A small contrastive image-text model, trained from scratch: encoder layers 14.
Rows from block 3 of the image encoder of a small contrastive image-text model, named by matrix and row number. Rows with one number belong to one neuron. Each number is 50 + 12 x the weight over its row's rms, rounded and kept within 0 to 99. All counts start at 0.
After each neuron's rows are labels from the 100 images, of 14848, where the neuron reaches its highest value: "top examples" is what is common among them. Only what is clearly more common there than usual is listed. The data: rendered rooms with furniture. In brackets: how many of the 100.
# fc1: MLP up (encoder.blocks.3.mlp.fc1.weight, 960x320), inputs 0-319
# fc2: MLP down (encoder.blocks.3.mlp.fc2.weight, 320x960, transposed), outputs 0-319

fc1.755:56 49 48 70 51 39 51 56 48 29 52 46 56 43 54 47 37 42 41 49 64 31 48 48 62 29 43 50 51 57 63 33 34 56 40 56 56 39 50 41 18 44 63 37 49 60 56 41 61 66 41 43 63 48 58 44 26 53 68 56 50 35 54 54 54 44 43 59 41 42 62 50 69 51 39 19 23 46 44 38 46 41 65 69 41 41 60 60 57 52 69 45 64 58 50 40 34 48 38 42 57 43 31 56 56 49 42 55 42 48 44 38 33 73 49 52 44 68 60 50 41 55 48 38 38 50 46 51 38 59 40 65 34 60 31 43 58 40 45 45 65 54 81 69 60 24 36 56 43 49 35 58 49 26 36 66 55 59 34 51 59 60 77 29 34 37 38 37 36 69 34 45 46 47 50 54 55 54 42 43 60 58 37 57 41 72 68 59 42 50 56 40 35 42 71 69 57 47 27 43 66 44 68 36 50 58 50 77 38 85 43 57 45 53 60 63 51 49 38 54 58 67 25 37 29 25 52 37 46 49 54 57 58 51 57 38 56 51 41 70 39 46 41 22 52 56 45 54 24 62 41 45 69 46 77 54 50 61 43 66 50 53 49 37 51 32 63 44 55 26 60 44 54 61 54 68 51 41 50 61 37 53 73 50 58 55 37 42 63 53 40 52 48 64 57 54 62 27 44 33 67 58 40 72 44 73 58 50 42 44 63 18 69 51 47 57 57 61 39 39
fc2.755:45 46 69 65 81 39 48 50 40 51 47 55 44 51 73 54 36 40 57 39 43 57 59 34 56 38 55 59 45 44 56 45 33 41 56 49 63 40 38 62 47 46 56 54 37 64 63 49 75 56 59 60 58 60 57 71 60 55 54 39 56 50 43 52 12 49 59 33 46 48 21 80 56 31 53 42 35 54 55 49 71 71 71 55 44 38 19 54 55 86 64 57 48 45 69 38 33 56 50 42 32 53 60 49 46 42 52 41 61 72 47 41 56 67 50 43 63 70 46 48 77 58 57 61 41 60 69 58 37 42 75 66 44 72 47 45 43 65 38 52 43 44 52 43 41 53 54 47 43 17 41 46 45 53 54 46 36 56 64 43 37 25 52 74 54 33 60 63 54 28 36 56 72 75 58 47 49 41 65 52 28 44 52 62 54 58 52 53 61 54 62 19 45 34 47 62 62 48 53 65 56 49 48 36 63 27 54 54 53 45 61 40 56 36 46 56 54 48 37 66 63 56 48 60 53 25 55 24 46 47 53 63 41 44 45 52 65 29 51 67 60 49 44 49 61 58 50 29 54 56 34 44 44 47 58 32 62 56 42 42 49 59 36 23 64 60 57 53 36 51 44 61 52 58 60 52 45 56 45 56 50 45 33 59 57 39 43 66 51 44 41 45 50 52 30 57 41 36 59 56 37 49 54 56 42 38 31 51 21 37 44 61 48 70 45 47 91 58 56 50
top examples: window (100); purple walls (29); blue walls (25)

fc1.485:57 48 61 51 54 46 50 55 78 45 63 63 51 40 58 73 43 49 53 56 57 40 56 43 76 43 33 60 53 48 49 57 42 43 38 49 39 50 54 45 23 75 53 60 47 45 48 46 44 58 48 59 55 49 27 55 30 41 64 49 46 42 49 49 54 47 34 41 57 35 63 74 47 42 41 42 50 37 54 35 38 57 50 38 28 52 52 39 26 52 53 59 40 42 66 45 60 55 45 33 51 44 40 47 66 61 49 63 50 32 36 60 34 56 36 46 38 51 50 49 69 63 55 49 54 22 44 63 40 54 56 63 27 35 42 47 67 58 49 46 39 52 53 50 64 46 39 50 25 49 42 61 33 35 47 44 31 40 59 26 22 52 47 57 59 33 48 41 18 62 52 69 39 55 35 57 34 39 56 52 51 39 35 47 74 55 53 64 44 27 37 45 48 60 68 49 60 63 50 56 66 49 48 57 71 67 52 59 52 48 60 55 32 53 43 33 54 67 41 35 54 59 28 43 53 45 75 65 44 38 39 35 77 41 45 47 63 34 43 51 19 38 31 39 47 47 31 61 39 38 53 60 52 56 88 42 50 51 41 39 56 65 36 56 76 43 40 29 46 59 48 51 34 51 53 65 66 37 18 47 41 38 56 62 44 50 56 39 60 45 30 42 11 36 62 42 68 48 75 52 53 62 54 52 52 60 41 50 33 24 39 37 54 39 38 43 59 57 30 45
fc2.485:41 63 56 57 37 39 46 54 88 30 30 47 52 56 63 56 30 62 46 36 50 42 58 39 73 32 52 48 45 39 47 44 45 42 25 58 67 44 40 59 36 84 40 55 39 39 56 47 58 50 43 54 37 61 47 35 64 50 30 58 58 70 65 49 49 69 52 42 49 53 41 46 53 44 62 35 43 52 33 50 56 58 60 66 53 47 38 28 68 39 54 57 42 52 41 47 28 33 48 57 44 61 50 44 40 54 55 45 52 56 50 88 61 46 66 42 56 52 35 55 42 61 52 40 52 70 53 53 41 62 51 54 57 48 54 48 63 36 42 41 65 58 58 39 46 35 70 44 48 31 13 58 37 46 57 56 47 59 42 57 46 46 33 40 48 54 51 34 60 40 40 80 42 64 57 38 45 57 53 39 56 52 43 37 42 52 34 38 31 51 30 51 52 35 46 50 37 52 50 26 45 27 45 33 39 17 47 48 58 61 52 31 47 48 42 61 46 60 50 57 63 57 52 67 50 74 33 35 73 33 64 51 46 49 49 58 36 54 53 54 60 42 45 54 52 46 42 58 44 61 34 49 69 44 51 47 63 42 44 61 65 42 49 29 99 51 36 53 63 38 45 27 46 62 56 43 33 59 45 58 60 56 56 58 67 54 33 63 58 46 49 35 36 69 35 63 62 44 90 33 51 54 50 48 30 62 52 31 40 54 53 50 36 50 54 46 51 57 43 41
top examples: arch (36); largest object: arch (25)

fc1.447:43 52 25 62 61 54 48 50 49 51 41 32 46 41 55 71 57 57 43 49 46 40 53 34 61 58 48 23 54 56 44 48 49 66 43 62 50 62 46 45 40 48 50 49 38 45 54 49 55 70 39 19 42 51 36 62 42 53 54 62 58 39 56 62 68 43 51 28 31 43 49 57 40 46 56 38 59 26 54 28 61 35 49 49 51 45 55 46 46 49 57 49 38 60 42 20 40 52 37 64 71 40 30 65 65 47 28 60 48 48 38 40 54 44 09 49 49 50 59 32 52 45 71 62 61 59 52 70 13 55 41 49 52 61 35 43 44 49 61 58 55 36 55 50 56 32 41 59 53 46 65 64 39 40 32 55 55 47 34 41 48 48 71 50 68 52 48 50 60 75 62 41 55 30 43 68 46 40 34 53 56 34 37 90 50 63 49 69 73 43 56 33 44 58 53 54 51 42 52 43 56 50 42 49 41 48 73 48 57 62 48 44 27 63 39 10 54 47 42 69 61 56 50 38 47 45 68 60 51 63 52 61 71 43 48 49 57 44 28 57 37 62 31 46 52 44 31 65 41 52 73 51 36 50 44 62 38 55 61 51 34 47 48 59 44 27 37 45 44 55 50 55 42 37 53 80 55 47 42 54 46 46 73 48 56 49 44 29 41 34 47 60 55 52 43 43 70 39 45 38 53 63 73 42 34 45 58 71 35 37 19 42 67 63 32 59 50 64 35 59
fc2.447:66 50 69 38 65 52 42 42 57 46 54 58 40 56 82 23 33 72 58 57 58 46 63 38 33 59 67 51 73 25 40 44 52 45 54 52 52 41 58 51 38 31 63 55 18 50 64 48 39 41 53 53 49 57 72 40 67 54 46 59 54 44 58 55 43 60 61 55 42 62 54 62 66 47 48 45 37 64 60 46 41 73 57 52 62 60 48 44 45 68 53 71 76 69 51 55 75 37 46 53 40 67 54 51 62 67 31 62 63 55 47 48 50 58 55 55 48 63 42 46 47 34 37 42 46 48 37 35 46 62 43 67 52 45 39 62 61 28 50 59 49 58 65 60 11 58 78 65 55 61 42 43 54 56 61 42 49 54 37 40 35 41 51 47 49 49 59 40 49 26 44 23 45 48 42 48 54 59 68 51 49 49 50 71 49 61 54 56 48 47 60 32 63 40 46 37 62 56 46 49 58 57 05 74 52 40 72 51 47 46 52 64 51 41 58 45 49 62 69 57 69 58 49 51 45 27 61 48 59 57 75 60 73 41 36 63 55 63 45 47 46 67 41 46 75 53 37 69 48 61 47 29 57 52 62 43 52 53 79 61 51 56 49 46 37 33 42 43 45 53 64 55 57 66 54 58 36 39 47 15 63 59 22 56 65 25 55 74 62 59 56 63 66 38 44 46 34 45 45 46 38 70 56 55 53 45 55 72 48 49 53 40 60 50 44 43 52 58 48 37
top examples: arch (40)

fc1.696:69 40 50 73 55 50 21 43 60 60 35 37 70 41 38 60 38 35 44 59 58 47 68 43 59 53 52 42 38 37 42 54 59 62 40 43 50 61 67 52 32 45 92 61 57 36 63 39 59 47 49 45 77 39 33 31 49 63 59 51 68 49 52 44 59 35 44 59 58 49 58 44 42 47 78 53 49 45 30 44 55 61 45 60 61 45 44 40 49 49 49 61 78 58 28 37 62 35 43 45 81 45 14 74 57 75 53 47 48 49 28 54 48 37 52 57 52 66 46 61 32 45 50 49 62 33 54 49 52 57 52 81 38 47 53 39 47 50 51 48 83 21 63 58 47 51 46 50 44 41 42 51 57 61 38 55 48 58 54 36 68 48 54 34 35 59 25 39 51 64 20 31 43 33 52 47 41 62 65 66 46 51 42 32 48 57 69 35 49 56 62 51 27 57 55 41 69 57 44 34 54 72 42 40 67 54 63 76 42 69 44 46 41 61 56 41 48 37 58 50 45 56 53 62 31 43 60 41 56 48 62 53 55 41 54 54 64 57 48 59 48 28 51 50 56 40 52 54 33 43 59 56 42 57 54 66 49 43 48 70 50 57 53 51 44 41 60 37 46 33 47 30 34 63 46 54 42 58 36 78 38 42 62 42 49 27 76 32 45 37 53 54 61 53 55 46 57 50 53 34 76 58 47 56 47 46 40 46 33 50 28 34 52 44 37 60 26 52 43 51
fc2.696:34 60 27 66 48 52 60 38 38 56 54 64 45 59 46 44 68 59 59 25 38 65 55 49 43 65 51 39 56 53 42 54 54 59 44 52 46 69 38 55 61 79 46 47 44 39 55 47 58 45 57 65 48 53 48 51 58 54 59 50 56 44 51 60 26 30 48 38 45 58 26 31 53 29 34 66 71 57 62 60 52 49 32 54 58 66 43 51 58 24 22 48 61 49 38 49 37 58 66 65 27 44 65 38 55 41 58 37 50 59 60 62 61 55 51 73 60 68 18 58 44 33 49 62 61 55 51 48 60 35 63 57 53 36 51 60 40 62 36 61 57 55 50 36 26 45 57 63 57 40 52 39 43 71 44 32 50 62 82 46 52 55 16 49 40 68 36 58 43 61 60 61 51 38 64 39 67 40 55 49 40 42 47 35 65 37 30 59 57 63 29 60 41 70 48 47 75 50 67 55 43 43 51 54 57 37 57 45 33 56 44 58 43 29 67 53 36 54 74 54 42 54 51 52 84 79 25 52 71 58 51 42 54 49 39 58 24 42 41 54 61 60 55 52 41 46 60 55 55 43 31 36 49 48 63 41 45 52 54 30 71 50 47 24 56 49 52 56 41 57 68 47 63 58 54 22 53 55 56 75 50 59 59 52 49 49 42 54 63 41 52 23 52 59 47 49 57 38 73 39 41 42 50 31 44 38 54 52 58 58 64 84 46 38 50 41 49 56 44 37
top examples: trophy (35); pink walls (29)

fc1.459:66 46 34 42 54 62 62 68 50 32 43 51 84 36 64 42 52 62 51 57 55 55 52 55 54 60 57 65 59 51 40 69 38 29 35 62 52 50 52 37 44 30 47 55 47 57 54 54 47 34 59 33 62 57 32 49 44 44 53 56 41 42 46 37 46 62 50 64 44 45 66 35 80 31 36 58 50 43 68 53 46 69 33 35 49 41 55 54 85 53 62 38 69 46 49 47 44 36 34 49 64 22 48 54 43 49 47 53 49 52 33 48 53 41 36 51 61 48 54 25 48 54 41 40 35 40 41 54 33 80 53 81 69 50 32 44 39 36 66 52 47 62 55 45 60 61 42 68 41 67 44 49 40 28 42 53 41 55 29 37 50 41 49 51 43 40 55 43 53 62 34 56 59 56 26 42 34 41 48 53 35 42 45 57 36 51 53 53 46 38 49 66 55 41 61 40 55 39 51 51 30 46 47 57 33 58 72 40 47 58 54 31 55 65 50 45 69 48 39 46 83 43 63 32 37 42 52 37 53 66 52 52 63 50 41 49 65 51 93 69 41 48 55 52 49 47 58 34 56 66 39 56 45 78 51 62 32 49 64 52 69 63 37 49 34 62 58 53 44 67 40 34 63 54 47 46 17 49 48 56 64 50 60 62 51 47 44 46 42 33 43 86 35 45 50 67 60 46 56 45 54 49 38 43 34 42 29 45 41 32 33 44 56 57 43 61 53 44 32 88
fc2.459:39 64 46 36 50 72 42 38 54 63 28 36 51 57 53 50 38 62 26 55 54 47 69 29 68 64 48 51 51 37 38 51 43 41 57 50 67 61 53 68 52 57 67 47 33 49 55 50 32 60 79 42 66 41 56 57 54 58 58 51 51 59 37 38 65 41 64 41 40 60 39 65 74 66 50 29 57 56 32 52 60 65 55 63 49 39 36 61 65 58 13 61 28 43 44 40 62 51 43 44 45 72 41 40 64 53 54 65 38 56 42 69 80 58 49 42 55 45 56 51 35 51 44 43 43 42 40 53 41 62 34 26 72 53 38 47 55 66 38 42 54 49 59 38 54 42 52 39 57 39 41 64 38 37 31 68 50 58 55 36 41 45 37 45 32 59 48 21 62 41 50 54 57 54 59 36 37 54 49 63 59 27 41 58 57 45 49 37 36 47 48 58 52 49 32 47 62 39 45 28 60 51 46 58 43 44 46 34 53 40 42 36 35 40 45 29 39 58 44 68 43 45 70 56 37 66 59 53 38 24 53 50 41 37 50 41 55 46 88 55 54 40 41 51 73 67 49 61 43 58 53 34 17 54 62 61 53 50 58 39 34 48 53 46 53 50 52 40 19 24 40 36 36 67 58 51 35 50 54 43 47 60 39 59 44 60 50 66 42 32 43 60 52 59 43 62 52 46 56 45 74 49 29 72 34 39 33 46 33 57 47 52 60 46 47 38 57 61 48 91
top examples: arch (42); largest object: arch (31)

fc1.104:35 74 58 63 77 47 44 47 70 31 48 56 53 39 57 46 39 58 37 61 45 43 51 42 68 55 38 48 45 48 31 51 42 62 36 63 47 53 47 35 37 70 65 49 61 65 62 45 62 43 62 31 46 68 55 57 29 81 39 56 69 44 60 62 42 42 33 52 42 36 42 50 69 46 52 45 38 37 56 54 37 41 51 49 39 32 45 42 55 44 64 57 43 54 33 50 55 54 45 50 54 46 51 59 76 38 58 59 30 39 69 65 55 67 56 64 58 57 69 39 56 62 52 61 48 49 40 62 65 57 46 72 81 63 33 58 52 51 54 62 48 29 62 46 67 50 51 50 31 35 39 65 65 31 49 56 27 33 34 61 36 38 72 58 52 32 64 49 39 60 51 45 43 55 43 52 47 43 35 43 54 51 41 61 53 53 77 67 47 43 60 53 33 40 55 57 45 42 47 29 82 40 48 42 61 56 70 51 43 71 50 36 38 68 32 45 64 49 30 43 48 49 45 55 59 54 67 28 43 43 28 47 50 56 35 27 45 30 52 47 37 54 41 16 57 38 38 53 61 35 56 51 43 58 56 64 24 58 44 55 54 43 21 57 68 68 51 47 49 49 58 52 50 35 71 59 57 31 36 51 61 56 54 53 32 42 50 41 58 28 20 35 24 39 61 62 52 53 59 43 53 66 47 64 43 45 44 49 37 35 27 41 54 43 50 51 55 61 39 70
fc2.104:41 49 70 47 45 35 46 54 75 51 39 63 64 36 47 61 54 63 63 39 67 57 83 63 71 36 54 49 60 73 60 43 63 55 41 50 44 54 45 65 52 86 55 56 47 47 47 51 47 35 34 52 20 48 53 57 34 51 28 60 38 63 49 33 70 57 32 42 32 56 57 52 43 45 50 51 62 31 50 34 43 66 49 52 36 55 40 34 48 55 67 51 61 38 64 44 48 58 40 53 30 53 41 62 38 66 60 37 77 57 40 80 36 41 53 30 38 46 63 59 48 36 40 45 45 56 47 64 49 47 50 50 40 25 55 41 42 44 40 62 52 53 55 61 31 67 45 55 36 29 45 38 50 42 60 60 46 61 55 52 08 44 58 55 31 68 47 61 52 69 46 49 65 52 42 49 43 45 73 39 32 56 43 32 51 74 57 57 63 47 54 52 64 30 50 54 43 42 46 61 40 26 57 49 53 49 55 69 32 57 47 57 50 33 61 54 52 32 50 72 52 62 54 54 49 37 71 50 59 59 43 46 20 40 61 60 67 50 65 44 52 41 55 50 55 43 53 57 47 61 55 33 65 65 41 56 79 44 32 45 64 63 64 42 68 59 66 53 53 44 48 45 56 41 36 34 27 45 51 33 35 37 62 42 47 52 42 42 41 52 56 60 58 78 42 42 65 40 66 46 44 59 66 47 53 49 41 09 39 52 55 58 56 62 39 50 44 39 37 72
top examples: arch (36); largest object: arch (31)

fc1.712:60 51 72 57 50 28 39 51 66 42 41 42 68 47 52 63 46 47 60 76 60 46 54 41 53 41 49 68 43 37 33 62 38 45 24 59 42 60 40 31 27 47 54 58 33 59 49 39 27 51 59 48 62 57 39 48 63 51 37 15 51 39 58 42 72 55 26 61 35 34 67 57 56 33 50 44 50 51 55 54 44 22 46 57 53 57 37 40 62 49 71 65 43 44 45 38 41 37 59 44 69 40 36 63 47 48 69 37 56 34 51 49 52 37 54 44 39 36 75 72 50 53 45 37 50 34 52 61 51 40 54 65 46 42 53 56 49 39 60 59 56 47 63 61 55 41 60 57 47 40 52 63 61 65 51 43 39 31 27 42 36 53 56 37 49 37 62 34 27 62 48 43 43 56 42 50 57 71 67 64 50 60 49 53 49 79 65 58 59 45 42 61 42 50 65 33 42 71 40 51 51 48 33 49 52 62 54 60 41 69 47 38 29 54 26 51 56 43 46 53 63 57 44 45 42 41 66 55 59 41 34 42 69 37 38 52 41 44 60 64 39 60 41 11 36 30 38 53 36 45 69 59 69 55 56 66 60 68 19 49 47 34 57 47 43 55 66 52 43 30 62 36 40 46 57 59 32 47 35 55 51 57 83 56 55 37 44 32 51 48 39 66 12 59 68 61 64 52 65 51 57 67 47 59 39 52 50 51 41 35 40 46 51 54 57 47 56 59 34 77
fc2.712:59 41 26 39 61 40 57 46 46 41 76 70 72 54 56 80 83 35 35 46 41 63 49 50 82 56 46 66 70 61 53 55 35 51 41 53 68 34 58 60 67 56 65 65 37 62 46 59 49 65 45 56 52 59 37 66 49 42 61 58 48 50 28 44 32 31 59 44 43 66 31 47 55 69 55 66 48 56 66 50 38 69 51 63 44 36 62 50 47 48 51 54 80 23 52 73 56 64 51 53 16 67 54 64 51 60 31 41 43 55 45 39 47 41 57 55 40 44 32 44 58 75 64 42 32 65 53 62 54 65 48 61 52 45 45 46 53 60 49 48 45 46 59 74 44 44 66 33 41 43 41 62 52 65 52 52 53 69 55 64 53 40 60 67 65 63 47 61 68 39 47 60 67 46 65 36 49 69 66 43 34 67 51 54 45 61 62 50 36 51 71 28 62 31 46 56 50 49 58 59 57 62 62 36 52 42 43 55 48 49 64 54 63 55 47 52 36 46 38 39 37 52 70 49 49 69 68 25 62 55 45 40 24 54 59 50 49 62 43 53 64 32 61 51 57 42 60 46 56 66 21 44 53 39 61 50 36 45 42 60 37 50 58 44 47 46 63 48 40 51 53 60 61 60 45 34 11 56 55 45 30 51 60 40 47 61 57 45 44 58 42 36 55 46 22 44 41 30 46 58 71 48 60 38 54 48 46 26 42 66 51 62 60 64 41 56 51 36 66 44
top examples: arch (44); largest object: arch (31)

fc1.115:58 53 55 76 57 52 46 45 63 50 34 33 45 47 56 43 55 37 49 49 59 54 57 50 61 47 28 49 44 63 47 49 45 67 62 56 56 72 67 28 47 61 55 58 72 67 32 29 53 50 51 43 53 46 56 64 55 53 64 34 58 52 64 49 42 62 36 36 56 20 52 76 65 37 52 49 12 63 56 33 30 51 50 47 40 31 51 44 59 68 43 46 57 46 54 64 49 41 35 39 38 40 32 42 41 66 39 68 35 55 41 45 63 22 59 47 49 30 51 58 57 49 47 46 39 48 58 48 50 65 27 62 54 51 43 59 46 56 56 52 48 54 49 52 59 57 70 40 60 57 38 56 47 54 35 66 46 61 62 44 48 50 37 61 27 70 54 43 11 57 40 49 56 49 57 42 49 58 60 59 37 56 46 53 37 63 24 54 56 64 69 53 52 71 46 26 57 62 63 45 32 53 60 52 39 42 46 50 38 38 56 31 63 60 52 56 52 30 57 48 68 65 45 53 60 64 58 46 36 48 60 43 42 49 27 36 59 54 62 67 64 33 44 24 41 66 48 48 51 80 30 53 68 69 36 48 61 41 44 45 66 51 57 48 61 51 40 38 45 38 74 44 52 63 63 57 30 51 42 46 22 47 57 45 61 71 62 55 55 46 16 51 44 44 36 44 47 52 48 55 65 52 53 66 12 63 46 40 50 32 30 26 65 59 56 25 54 43 45 51
fc2.115:52 43 44 69 57 45 65 35 49 53 53 58 48 42 59 52 36 48 54 55 60 55 44 41 54 52 66 47 53 55 54 51 33 29 44 56 48 32 46 55 67 46 53 50 25 71 54 44 46 50 52 54 50 55 30 75 45 72 54 47 51 38 58 42 31 68 50 51 49 33 52 69 47 35 41 46 69 46 59 28 64 53 60 68 36 51 42 41 56 72 44 42 41 29 71 28 41 82 67 24 65 47 57 46 54 33 47 39 67 53 34 63 68 65 57 52 60 47 51 43 68 56 50 59 66 65 33 47 27 37 84 68 37 40 35 31 54 43 47 53 65 54 56 46 43 48 40 49 41 49 66 38 66 48 60 56 51 52 43 47 48 48 44 70 60 39 52 44 62 48 37 41 68 77 60 55 67 43 60 49 47 40 37 27 49 50 55 42 47 28 52 46 41 56 51 60 46 38 85 53 74 40 31 62 59 49 53 64 45 63 64 54 24 54 41 50 53 63 57 64 56 54 38 60 48 45 48 61 60 36 38 46 44 45 61 72 50 46 50 68 55 34 17 53 54 68 56 55 58 34 49 58 51 56 50 38 68 65 40 48 48 57 23 45 57 59 52 67 56 63 36 43 59 59 58 37 50 28 31 63 20 42 46 77 18 47 45 39 50 45 42 54 50 58 62 50 25 49 52 61 42 58 52 45 54 45 27 45 30 47 61 75 37 36 48 52 77 46 42 63
top examples: window (95)

fc1.284:59 54 39 51 50 54 59 38 75 33 33 32 68 41 64 47 46 55 41 47 52 45 58 48 40 61 59 44 46 37 58 34 43 59 41 53 38 44 48 27 21 38 62 63 49 44 56 51 50 41 41 25 59 28 65 50 54 47 80 43 48 62 56 43 59 67 32 59 44 46 62 51 79 48 48 49 57 41 40 28 49 45 55 57 45 64 30 44 28 61 61 56 76 65 56 49 37 36 43 42 67 32 33 52 51 65 59 40 61 40 36 62 55 41 36 51 43 63 40 72 41 54 42 49 51 30 76 61 53 47 45 51 37 40 54 49 26 46 52 49 62 47 61 63 51 27 49 52 51 49 52 69 30 55 33 65 56 57 47 53 56 34 52 44 59 54 34 36 38 82 65 41 38 42 55 59 54 37 55 56 40 33 49 52 38 71 67 58 50 50 57 50 46 48 43 37 65 76 37 71 46 59 50 55 53 73 79 71 34 55 28 69 41 52 58 40 36 51 48 63 64 51 48 66 48 33 47 38 51 35 50 41 37 42 47 59 95 59 57 53 43 56 51 46 47 49 41 44 40 31 58 39 49 44 40 59 70 55 56 63 62 60 68 45 47 39 58 17 48 53 71 44 57 35 63 53 40 58 34 55 53 46 55 42 38 38 33 43 53 47 54 49 40 32 77 65 49 29 53 40 72 59 23 54 60 47 39 59 43 46 44 26 47 54 58 56 28 47 49 54
fc2.284:66 56 37 70 53 64 41 51 63 55 54 51 65 59 39 71 33 66 66 29 40 43 26 58 82 39 64 45 43 42 42 50 61 56 55 39 42 64 30 58 54 66 44 61 38 43 61 51 27 36 45 25 39 33 47 61 62 46 56 54 40 54 55 48 57 49 48 78 59 61 63 50 44 39 58 49 59 27 49 56 26 34 42 46 61 62 50 41 55 46 44 53 37 47 46 47 59 61 39 50 63 54 27 28 46 48 53 41 41 50 45 61 48 49 31 47 58 60 56 50 33 55 37 43 59 38 90 37 61 57 54 51 39 52 48 56 44 45 46 51 40 55 65 44 48 63 67 55 60 15 42 37 35 50 51 31 50 53 34 58 24 52 42 51 58 32 55 51 62 68 44 66 54 37 36 72 50 65 44 44 55 49 49 50 69 60 42 29 50 55 50 22 46 39 44 44 54 57 40 33 51 41 12 53 51 57 57 42 37 54 58 57 55 46 65 36 74 58 60 59 46 58 43 32 37 60 55 37 72 58 43 35 65 45 39 63 39 42 25 65 68 39 54 46 44 59 78 71 54 66 61 42 38 33 75 53 52 63 52 46 38 39 62 50 66 52 51 56 33 50 51 66 28 55 40 45 53 48 55 48 61 50 52 60 75 42 45 70 67 59 79 53 44 64 44 49 67 35 51 49 76 64 53 47 58 37 59 29 62 61 35 57 37 41 49 50 51 43 68 38
top examples: trophy (50); largest object: trophy (31)

fc1.342:60 45 42 79 52 29 47 55 66 45 56 43 65 44 68 85 52 51 20 58 76 36 66 55 70 36 30 51 52 59 65 38 55 65 48 67 51 38 56 37 26 48 57 52 48 47 41 43 71 59 49 61 59 47 62 38 36 52 68 60 44 38 56 40 69 44 49 42 41 52 61 32 54 54 42 42 31 61 55 49 57 42 60 44 62 32 62 54 42 47 55 67 69 61 45 43 34 31 45 41 61 43 31 64 60 43 43 54 51 38 47 48 45 68 42 47 53 61 51 51 36 57 45 26 45 40 60 71 45 53 29 54 43 53 47 38 56 42 50 49 55 44 73 76 52 37 39 36 49 55 26 74 34 35 49 61 64 50 50 44 51 53 61 39 54 62 35 46 32 69 50 54 27 40 40 46 58 37 34 56 58 53 50 67 63 79 83 44 47 41 66 44 48 59 69 71 61 54 25 62 63 48 53 21 54 68 61 75 41 76 38 38 48 46 67 60 51 60 30 49 55 70 42 39 40 40 64 47 27 50 50 45 64 59 62 36 46 53 50 56 45 47 57 30 55 47 36 50 44 54 52 58 70 57 85 63 48 52 48 65 48 52 53 55 52 18 58 31 43 40 58 45 55 54 69 58 40 59 41 59 52 54 79 61 58 51 42 43 53 48 42 51 36 64 35 46 47 37 50 55 59 70 49 48 35 73 45 51 47 44 51 25 52 44 47 45 49 53 43 39
fc2.342:55 46 49 56 80 43 56 43 40 38 60 54 59 47 74 56 42 38 57 40 35 53 43 51 43 29 41 52 34 60 63 45 26 37 54 56 65 28 38 44 45 29 44 67 60 57 62 70 85 66 52 55 40 67 41 73 64 55 45 57 64 55 31 51 21 37 53 66 21 55 30 77 51 41 55 42 32 55 50 47 68 51 68 67 40 40 39 60 53 76 77 65 48 62 65 47 41 53 46 63 47 65 54 63 53 48 50 39 62 57 44 32 55 59 55 36 61 46 48 46 75 64 33 52 29 69 71 51 43 50 66 62 59 63 33 49 50 76 51 53 37 54 47 45 45 52 47 60 45 34 23 49 47 70 47 46 54 55 60 58 41 48 66 52 52 42 48 59 40 38 65 54 60 80 57 61 52 57 50 55 44 59 52 59 48 47 58 44 51 69 62 55 59 35 44 73 61 51 51 63 50 54 72 17 55 26 53 46 63 42 56 43 56 27 62 47 34 42 39 55 58 64 52 47 59 32 54 26 58 58 57 63 57 41 48 26 50 50 60 64 57 42 50 44 54 65 45 20 62 64 51 35 47 48 52 52 69 33 50 50 56 57 44 41 41 56 40 49 16 40 45 57 45 61 62 41 32 54 51 56 60 63 39 48 70 51 45 56 57 40 43 61 48 63 29 60 48 41 47 58 43 51 56 39 40 39 33 35 36 39 42 52 59 60 47 32 77 57 50 61
top examples: window (100); white walls (27)